Rows from block 3 of the audio encoder of a small contrastive audio-text model, named by matrix and row number. Each number is 128 + 24 x the weight over its row's rms, rounded and kept within 0 to 255. All counts start at 0. Numbers have three digits each. After the name is the row's rms in percent of the matrix's.
After each channel's rows are labels from the 100 clips, of 14848, where the channel reaches its highest value: "strongest on" is what is common among them; "peak on" is the class under the peak. Only what is clearly more common there than usual is listed. The data: single English nouns, adjectives and verbs, spoken by a formant synthesiser in many voices.
# conv: pointwise conv (encoder.blocks.3.conv.weight, 192x192x1), inputs 0-95

conv.88 089:097174178145129186111111104127133145117128130098133111124136129113164135128117109135151120156123166136158141149108146138158172089094130120151143135092173102129168115112151148121108150121072141115124124158122128134080094133146119149117142167137143140136118092098126135098152072113132122163
strongest on: /tʃ/; /ʃ/
peak on: /tʃ/; /ʃ/

conv.178 094:115098161148132108141177172155113128125089167130138099170151102119166133143113157142126103136131112100141071148138112148115116114117157129095158128156124106107100128116102164145094108125114125127147133149131102170088146097140153108121127137131137129155110108064117156127069107135142113078
strongest on: voice: child-like voice; /ɑ/; clipping
peak on: /ɑ/

conv.26 102:126104121128130125172085109117145163136170146171118132106114145125139081115144136174124156106156128092177116144157138133166106101149148185171152139161196153168114112156153131119139125115138138146101156088154102123118147122129111110142119156102131126163142122135097151103129143144145166140
strongest on: mains hum; /t/; /k/; /s/
peak on: /k/; /t/

conv.187 097:135080145150147147172152117143124115109132118095128139102130149080160107154133124075119127157173146135172197083146108120095112078139141135140116079138088106113152152137131159154155156177137123108124111105109118170112162120112130124154131139127103132113132112156120124113109127145135154112
strongest on: /ɑ/
peak on: /t/; /k/

conv.67 097:104171128147148145128098137121110106051140152134120116113082125146093117171133128143099148118101110103184109135095158153175162120106161111130106112149147095130129144126139140113119108113083158145110109124089125119121105087146149113134094209093128154122104124112134104117141154146117112139
strongest on: /k/; /ɑ/; mains hum; /ɝ/
peak on: /k/

conv.53 096:121122163119116118148129122151119119137111127120117135143138184147135108134177124153123093115117157141124169101105139156112116117123122148124116130118122117116095159172114158179118125097095158125097128126143135084115116152171143124107158153120118140122126119106123117125140129152101182106
strongest on: /t/; /eɪ/; clipping
peak on: /t/

conv.73 111:082128144122129127167125142153170128084144127120126094167121095126117134102111117145107141155138124097125104150122109161114123099103118088129161184131142123117118141117146113162124161084122109096137183171110120132134098137156110139149127123072124127136176133102113106082098156111108125118
strongest on: /t/; /ʃ/; /f/
peak on: /ʃ/

conv.37 104:108102136141134099120113120105115120151102082157113114146120159116149126127164104101137127154145156176152157140139125073149113158141135128134126214117160088114169126110169115132113114092084127094124134113149080120096110150131121145145162114135139160135148170148120158132116089109138082100
strongest on: clipping; /tʃ/
peak on: /t/

conv.138 101:171121125121152134141139104108109150097104137137144120099106116125114164089141127103111171119135104130156130091131147122158108094140162183126149091159091072108114112149115146118111144096123121108101131113172105118109117194142142104141128186150131163123137111099203184116158151143118147146
strongest on: mains hum; /s/; clipping
peak on: /s/; /t/

conv.142 094:091097097111101120153173137115104122133107157088151164121123156124139138098114164118152161114159144118145125141115135146137160135143106174123102105069149131152147160120136165147140107119165179108151163156104150103151120133140145142104183127158125089119088113115077125111164096136156172132
strongest on: /s/; clipping; /ɝ/; /ɔ/
peak on: /s/

conv.46 092:182137185133096113132158182140152157116132133098116152122127154154120103128142104167129126104136149163107158142117108139126118126109145147098145140114114108106145160147104116130180141100144117085109089148180122088102109110103105155144111121150119144077106129115110120099145146126110140146
strongest on: /i/; /ʃ/
peak on: /i/; /ʃ/

conv.24 104:127120146105121116118142095140105137129129129103111146125145101099131114148133112137149109153154106088132105147118096150165132139149160139173122108072099219094113136095154140118138150153152106111119136161120105103121134103122086174165082152145141126146122090115162103122129117163114109178
strongest on: voice: child-like voice; /i/
peak on: /i/

conv.85 100:116134155110102121131155149089147116111126107166132122153107168120121142149118129130155125107211103149092139141163151090160145156122103094128037100139135135142121095157137126127132123115143075123192119182152165112158096099132106178144156140153115146172134112115111109154132131083136119125
strongest on: clipping; /ɝ/; /g/
peak on: /t/; /d/

conv.51 103:151117129098115172127112110096130142144147111091140148127118107145119170117152137117111116101141132156122154124110149140095155110143116129192135116107191106146121135154143205121148136091149104098111132132097129076129102115184073136116127142142148120114126116155179080122126121100095068129
strongest on: /ʃ/; /aɪ/; /tʃ/; /p/
peak on: /aɪ/

conv.2 105:145149109130118116167104110088141148134100153121122147149140119097128108122085136113130179127149088132174087159108129076175149102100105137098116097132139158107108165136125143166079160153113109145097126149125127093148143144135169128137156117158101145133156092144148099123108110119175145122
strongest on: /s/; clipping; thin (high-pass); /ɔ/
peak on: /s/

conv.47 105:149143089168119131145138180108103120099092119136118126102137128148126097129105144145077094152133146139087132149140176113118149112127068108123183110119149111159149141056087123132123111104125107072163125169128127140151132102128083151116144123072138124137165141090115070096123145133158154154
strongest on: /i/; voice: deep voice; /n/
peak on: /i/

conv.130 093:107139104131151174172143146109140143090161119136135124142174129141083129134095112211116126149150111115129117143145089182124157154095174151114149160141145161135127108123110130118158147149110114122129117138079099118135113127170126153131147130158111145132126134135171099098134170158139161141
strongest on: /tʃ/; /ɪ/
peak on: /tʃ/

conv.172 108:114105123091176119149134139123092142141117125123133138131121139112119136144192112126135123095152125160090145055121149147135144129156104132117123142133135143143113124131112153196128110115127128130141130162107133117105120130164107138105133143132133130117118138113122088145082144136117090095
strongest on: /n/; /ɪ/; clipping; /i/
peak on: /ɹ/; /s/

conv.18 101:092164153097129095065088136145139122113140100093141131074119166111176129138146096162160124135124085146117132141138159115125120134107142160104133128108160135077135128137126122165170139157149111126137106163127127112125080140154091137111126148172124094138150175062152126155164078157126112094
strongest on: /k/; /tʃ/; thin (high-pass)
peak on: /tʃ/; /k/

conv.110 097:106140141121109102127128126153153152146106131131162141136106140118112165170115115121157161127099102108145132155138110154094100110112143159163094156117135128153176163133109196120094136139131084119106141098172143144147113131124162142113080211124121102162142134137112159106123096175160106162
strongest on: mains hum; /tʃ/
peak on: /tʃ/

conv.107 096:166133106144125161129124133144162102091156145115088172170097140105130121116127142118170188089128097116098125154115102120126093099112140150098116090153137121152114110086163152092149113152156109140150152115135142086165144127097117103118149134108136116120140136115131100102151109097153120138
strongest on: /s/; /t/; thin (high-pass); /ɔ/
peak on: /s/; /t/

conv.140 116:115175131143139146153132100111157132115117140100123129153153122106127148179155126108122110137171136090107112122159132059133127101135134081101119082161110136113100117153160129082137188142144132119166150148120130131129183141119116186111129092116138110108184122121111126122143150109143138163
strongest on: reverberation; /t/; clipping
peak on: /t/; /d/

conv.153 113:120140158141115151167065132136096131120138123117180171119137086128110111124106156146104133106115158113142158150126122121101128141111114169126090092111154121156120120122119087146133138194109158160131117151124116137162132146106105121138129103103118105147142133141164089093106139098144172110
strongest on: /k/; clipping; /ɑ/
peak on: /k/

conv.101 091:137149105133162098149090143118176152114175166100110119105137106110128110160111140141155164103138099159159120109122109137098134071109134121105101126137145124150122129125156109115109132100158141125112101141155142116092115173121125118156111165104107118145127086173185133180086122120060100115
strongest on: /t/; /s/; thin (high-pass); /ɝ/
peak on: /t/

conv.119 108:111164171136136117121139129144121130123133143133158113136122127134096148125111165114135106114126108115143125158143129121164085096145136112152127167150101121108136107115140155124125164134139117174123135139075164133146175081127142091125155091132179121125125130133143139108107097113178119178
strongest on: /s/; mains hum; clipping
peak on: /s/

conv.108 115:098120146162113140088127098136111139116137173109139110127151148136138113116136130117115110134096167118108110129108111124099103092146114149107118156144107124174119093141171096079125131136116139156132122119157134147109147153113169114102174145073150152146146148122114132122087113099138117113
strongest on: /ɑ/; voice: child-like voice; /k/
peak on: /k/

conv.52 111:148142171081131123121128128137130100152146118150121103128164099173136118185137118154120141132107125125124111091141139101162107133140143179157139163107115120166141118097123114160100140105128184104156133181127133111131114112159152146147148099186147082176110105123124078134145107101115143128
strongest on: /ɹ/; voice: deep voice; /n/; /dʒ/
peak on: /ɹ/

conv.93 103:139175142102147091104188139110139152121101159114137155113147139126125198124129104190182128118121108143121105160119100122137117115161093119172125146112140135166126122140133134096152139119121095103118099119130126103134138114135141138122097115115105126121150100140137180167112127098086078124
strongest on: /t/; mains hum; thin (high-pass)
peak on: /t/

conv.180 099:153116122120114147118091092126190171125167102071101133147124117100126112115126086117123165115121181165136170141147079072144146143173152110114138141125115129160158151144128106129147165125125093158144174132111096156113139117138101114091129127088122129132112179107128131137143158152135133099
strongest on: /ɝ/; /ɹ/; clipping
peak on: /ɹ/; /ɝ/

conv.75 095:136154138097117112154100125121113078129139129143115104141146148139096123123121121131127169141194069147111122139113177150157155136173107127118122162119129140156157135131107107137100091126097191138132097129098115127126125117136136110134155146164105123159147109110127099118153133108157129159
strongest on: /s/; clipping
peak on: /s/

conv.148 099:071135135167130107112192116118119181122134124115150156139125153112123104140106158114124128133143140125142116075136114122119120093118103132120143134112119144164147132090160119122119135153159134086148135110143133122141128131134124142118159143134127138169110122144133146121100181145152197150
strongest on: /k/; /n/; clipping
peak on: /k/

conv.65 096:160156142148150088102106088120183123108132122097146097114173143133110080126125114144134146136089100096142134105094135142156111124148123132118161164115149133116109115135107160109144133108105108139086120115148137092106150110128135171108157130149130130149142139112141121122139163124132059140
strongest on: /ʃ/; /tʃ/
peak on: /tʃ/

conv.3 100:096107160109122128112117162132162052131091147118138122151107131098082092090124151128104114155125159124120155096103089138108109101139149125116142140139145118140086154149136098154153131105112101140123113152116126118142128138166143157105136182097109133151112116116113141145170182079113105122
strongest on: /ɹ/; voice: child-like voice; /ɔ/; /ə/
peak on: /ɹ/

conv.64 103:157128142138120132106154144140082093107124099117140126140176118081091130123146115164117149132148115132058074147127148175166125127127084142119107147124170086155146095143149199114127155119138150109107125071149125131117109074123165107117152145114118153122094121155169118133102139166152138100
strongest on: /k/; clipping
peak on: /k/

conv.43 107:136135141149119119156086100114116091135132138126163128121182125132115120126153150174125116127119158096153081120136158140149182131107074150084114114121136167127088143202148161107111127150115130103150140117121163143117150135121136108159120112160109155134130078131171128139113136119147130097
strongest on: /aʊ/; /f/
peak on: /aʊ/

conv.50 097:068089126127100157155130121112108134132142129124107167116140119110102124118132169132123149144160136147124120147136134151132130156143121157130111148128134121095125132167116102139086148194105163130216100159115084129092138148125124115162175136106117140124121106151135140163106121148160105152
strongest on: /s/; clipping; /z/
peak on: /s/; /z/

conv.83 089:107136145123116068161129181181129119121146123109122155134180142121124122119135132114085124165116165140104177157126129159103105171130105123107143099144130123103190135089100161122164107086169140058157107157116135111115101063143112150116116153124131163118133103099128168092137117130132125137
strongest on: voice: low voice; /eɪ/; /n/
peak on: /eɪ/

conv.79 106:118167096152144119165085149163067096105099133121096150099121112111111092140120113154156142096121089135145149169147083176157134117122168127133131149121135113109130137138139124149126126085154166104115121129133118156144125155138124082069123119159114146103093148108137127154144142173107132155
strongest on: /t/; /s/; clipping; thin (high-pass)
peak on: /t/

conv.81 103:070133093170130101135135119128134154135154119149103124183141118130142151118169135142120115165124121101145148129128118148194118128131100126129157137084113099150166084128045115153142118102148092129147099158135154134158107114148145141136120137160097149096105153103089144145128132131130143099
strongest on: clipping; /k/
peak on: /k/

conv.87 106:120143123143148209157107136102132123084152128163125110119103164098125106154146132114097111144146117125119103182112123133117119118126144131135108143114175097164102126084107155134146136098119156140125129134118125119138167097130103142136161175090122106109175171106144130128165122156168146094
strongest on: voice: child-like voice; /ɹ/; /ɪ/; /ɝ/
peak on: /ɹ/

conv.139 103:144125143105134087095144119143105127086114128145094148121140133120101147135134104125114188120120116134154162106110132164152096102166151143108120137143107161131087127152136141133104127087060171135111132137125146145099115127158101100093119179140170114102084109145145109149149098134105134117
strongest on: /ɪ/; /f/; clipping
peak on: /t/; /f/

conv.27 120:111156096106116090147109172126128129137128185151111148143117136146095163119132115099126093145145145117083143133137129115145117137135105113177163154149159119117148077144146153110087118158120126109105134114141125155160150133115161146130142135134165119125146143141129174135086131137136142164
strongest on: /ɔ/; voice: deep voice
peak on: /ɔ/

conv.34 100:109152098152129127095119119158145144126132138142144098091105135101126096145113116138117115164131104107111069132158146086152131141129126183126088141116096105099155119194135145134166115123115132124184102118094106159125140135126126169133128140115125121113183126167118125087108104126109131103
strongest on: clipping
peak on: /d/

conv.15 096:157093153106142144135132127144160107137123100127120133155185110119126147095114157127159125111128137123092132136111132145134125144174150101160128093120159143131131163117158154166133152155110102083093139148169086115119102137145154144088110120124158119129100130097125145098122120150127146110
strongest on: /ʃ/; clipping; /ɪ/; /f/
peak on: /ʃ/

conv.35 090:104125105136134194139102122136082099132098151141143119090099101129120113080122145079151153129162100092137139128114113106139114142115125175121143102107117120113153160062136127162111100106143124147103125122090141126135105157134138135124130103128121128154133148145134118107140103146113130149
strongest on: /tʃ/; thin (high-pass)
peak on: /tʃ/

conv.42 099:109148154124157100105153144116101142140091135122137109143154162098119100137113137120079123201155129145073143188137121148090095189088136144105154106128160099125178090141124114120137118146132147142180103119157147124136105132146072114137143144149134126083133126113177140112119155102101164140
strongest on: /ɝ/; /ɪ/; /tʃ/
peak on: /tʃ/; /s/

conv.8 102:118153098126098122124115100123151130130130144102134118098168095146141131157103137133144144146106155152146168130130114131118138096138157112161158141099188116134133124162104153132103100173159138130122069115124107113099143140108137135124134108091121160091140105121167123086145144117088165127
strongest on: /tʃ/; /p/; /ʃ/; /aɪ/
peak on: /tʃ/

conv.70 100:111103111147123209128147124114118094085114126101132110114167142104118123169162117176130097142118118109167116148155128103138071131109156146096146135108130093151088135149140125099143120163142136140142131127174175120116166128098142129128123143137113166111110120149109135103103136143161093115
strongest on: /k/; clipping
peak on: /k/

conv.1 115:179125133108124151093126123112090172086159156134086134117104146158144168136105120145133113130107098178137107163086151134099108130129138121099130105151116096157114119165120156151131098147133132120094078136103096139083129115137121135083133156101130143158166140128110103142168136185163144100
strongest on: /t/; clipping; rumble
peak on: /t/; /d/

conv.31 111:133101144099144137100183104116183120112122122107164097145099170157126146168100139138132103123119102096148101102098168085097104135121105123117121154106106110107108146132142128149111148128110116111127168136143111162110109115155123172129092107095089110152156079090121136112119161134109129072
strongest on: clipping; /d/
peak on: /d/; /t/

conv.97 099:184075089128135151125133137105156113147096093127158113164134136147154132163125131132118143166100125100152143128124117095102121101146129087123126097162143162236113145118142069108108184121139114129158127137140111104143136149159077143149135127116161131129155109118144106112135156122121127131
strongest on: /ʃ/; clipping; /p/; /ʊ/
peak on: /ʊ/

conv.100 107:112127116126149193180151161108107129109107135119151122130152132125130149113165135153110125135082156112144135102186127113102059128084171115126134137123076126121123155084115122139127124133106146141112133130135107112097153092079112098138133110122119149132116121131113145125112136149106111113
strongest on: /ʃ/; /i/
peak on: /ʃ/

conv.132 099:172170157158153145114136123107159184122160123135155114147108149084141109112104145110105131140122133127090103157132124102180086121135190159101163169112119133140125149136150106142130149126127115144148093102132080128153130135159114126141093116108152124146130131113158187173107143095138163128
strongest on: /ɹ/; clipping; /ɝ/
peak on: /ɹ/

conv.36 106:173122139120164122144167128147147099155119146125161115106119108109136141129103129098113134125103141118105114122146088161098132111135137163145095117073122163100135118154163132110139145175135140149132079120118127116151168122063085126159088133114160127126131083177160124152101136137142117090
strongest on: /t/; /ɝ/; clipping
peak on: /t/

conv.160 099:130154152132113102106137114081107136152130115102172137119113136118122136089168084108148120087135161133102189136135107136146123109092147103118136144107118090128144151144128111162119148124113099137099120161161112150140129111148105161136160125136101123111124139152133106130150181146123112106
strongest on: /ʃ/; /ʊ/; /p/; clipping
peak on: /ʃ/

conv.183 093:109100128108173133145172116109142133147151142123119078153140140099137134123158146155171159095152134158147145131107119065142138160153120120148128130116156112117131118094175123087132151179105108143141143122155114130139124133174138141114128122162109108147139099141085120130147078115163087112
strongest on: /tʃ/; thin (high-pass); /p/
peak on: /tʃ/; /t/

conv.149 115:111125109168093140125141119130119133127130117121104090124125132112153146102132141129113164090152118127150099129141114171146124158101127115150092107124108114138160119131162139116116146106168144129127117102119124141174095113092103128190135175143130112145128100156127124123150127077151117084
strongest on: /k/; clipping; rumble
peak on: /k/

conv.14 096:152118093134118159105092173142108093143176093157091084117119136115141112122132170133164157141122119158118109166116108144143143134096141156149101118152107096109150107142120127178124132159136104129124130159097158131123153151106133112171173170108132135168148125070083127184139148183125086143
strongest on: /s/; /t/; /f/; clipping
peak on: /s/

conv.179 095:124188131106095136113113172101137146114102097116160155139162145121139092137161204117119107125140124149106101070104109112119129126131167094089106132125127134097089130115139135176119143117085126141103113115132150135114179136141151118135125126141115142148115138111105094090145161124131145091
strongest on: /ɹ/; voice: deep voice; /s/
peak on: /ɹ/; /s/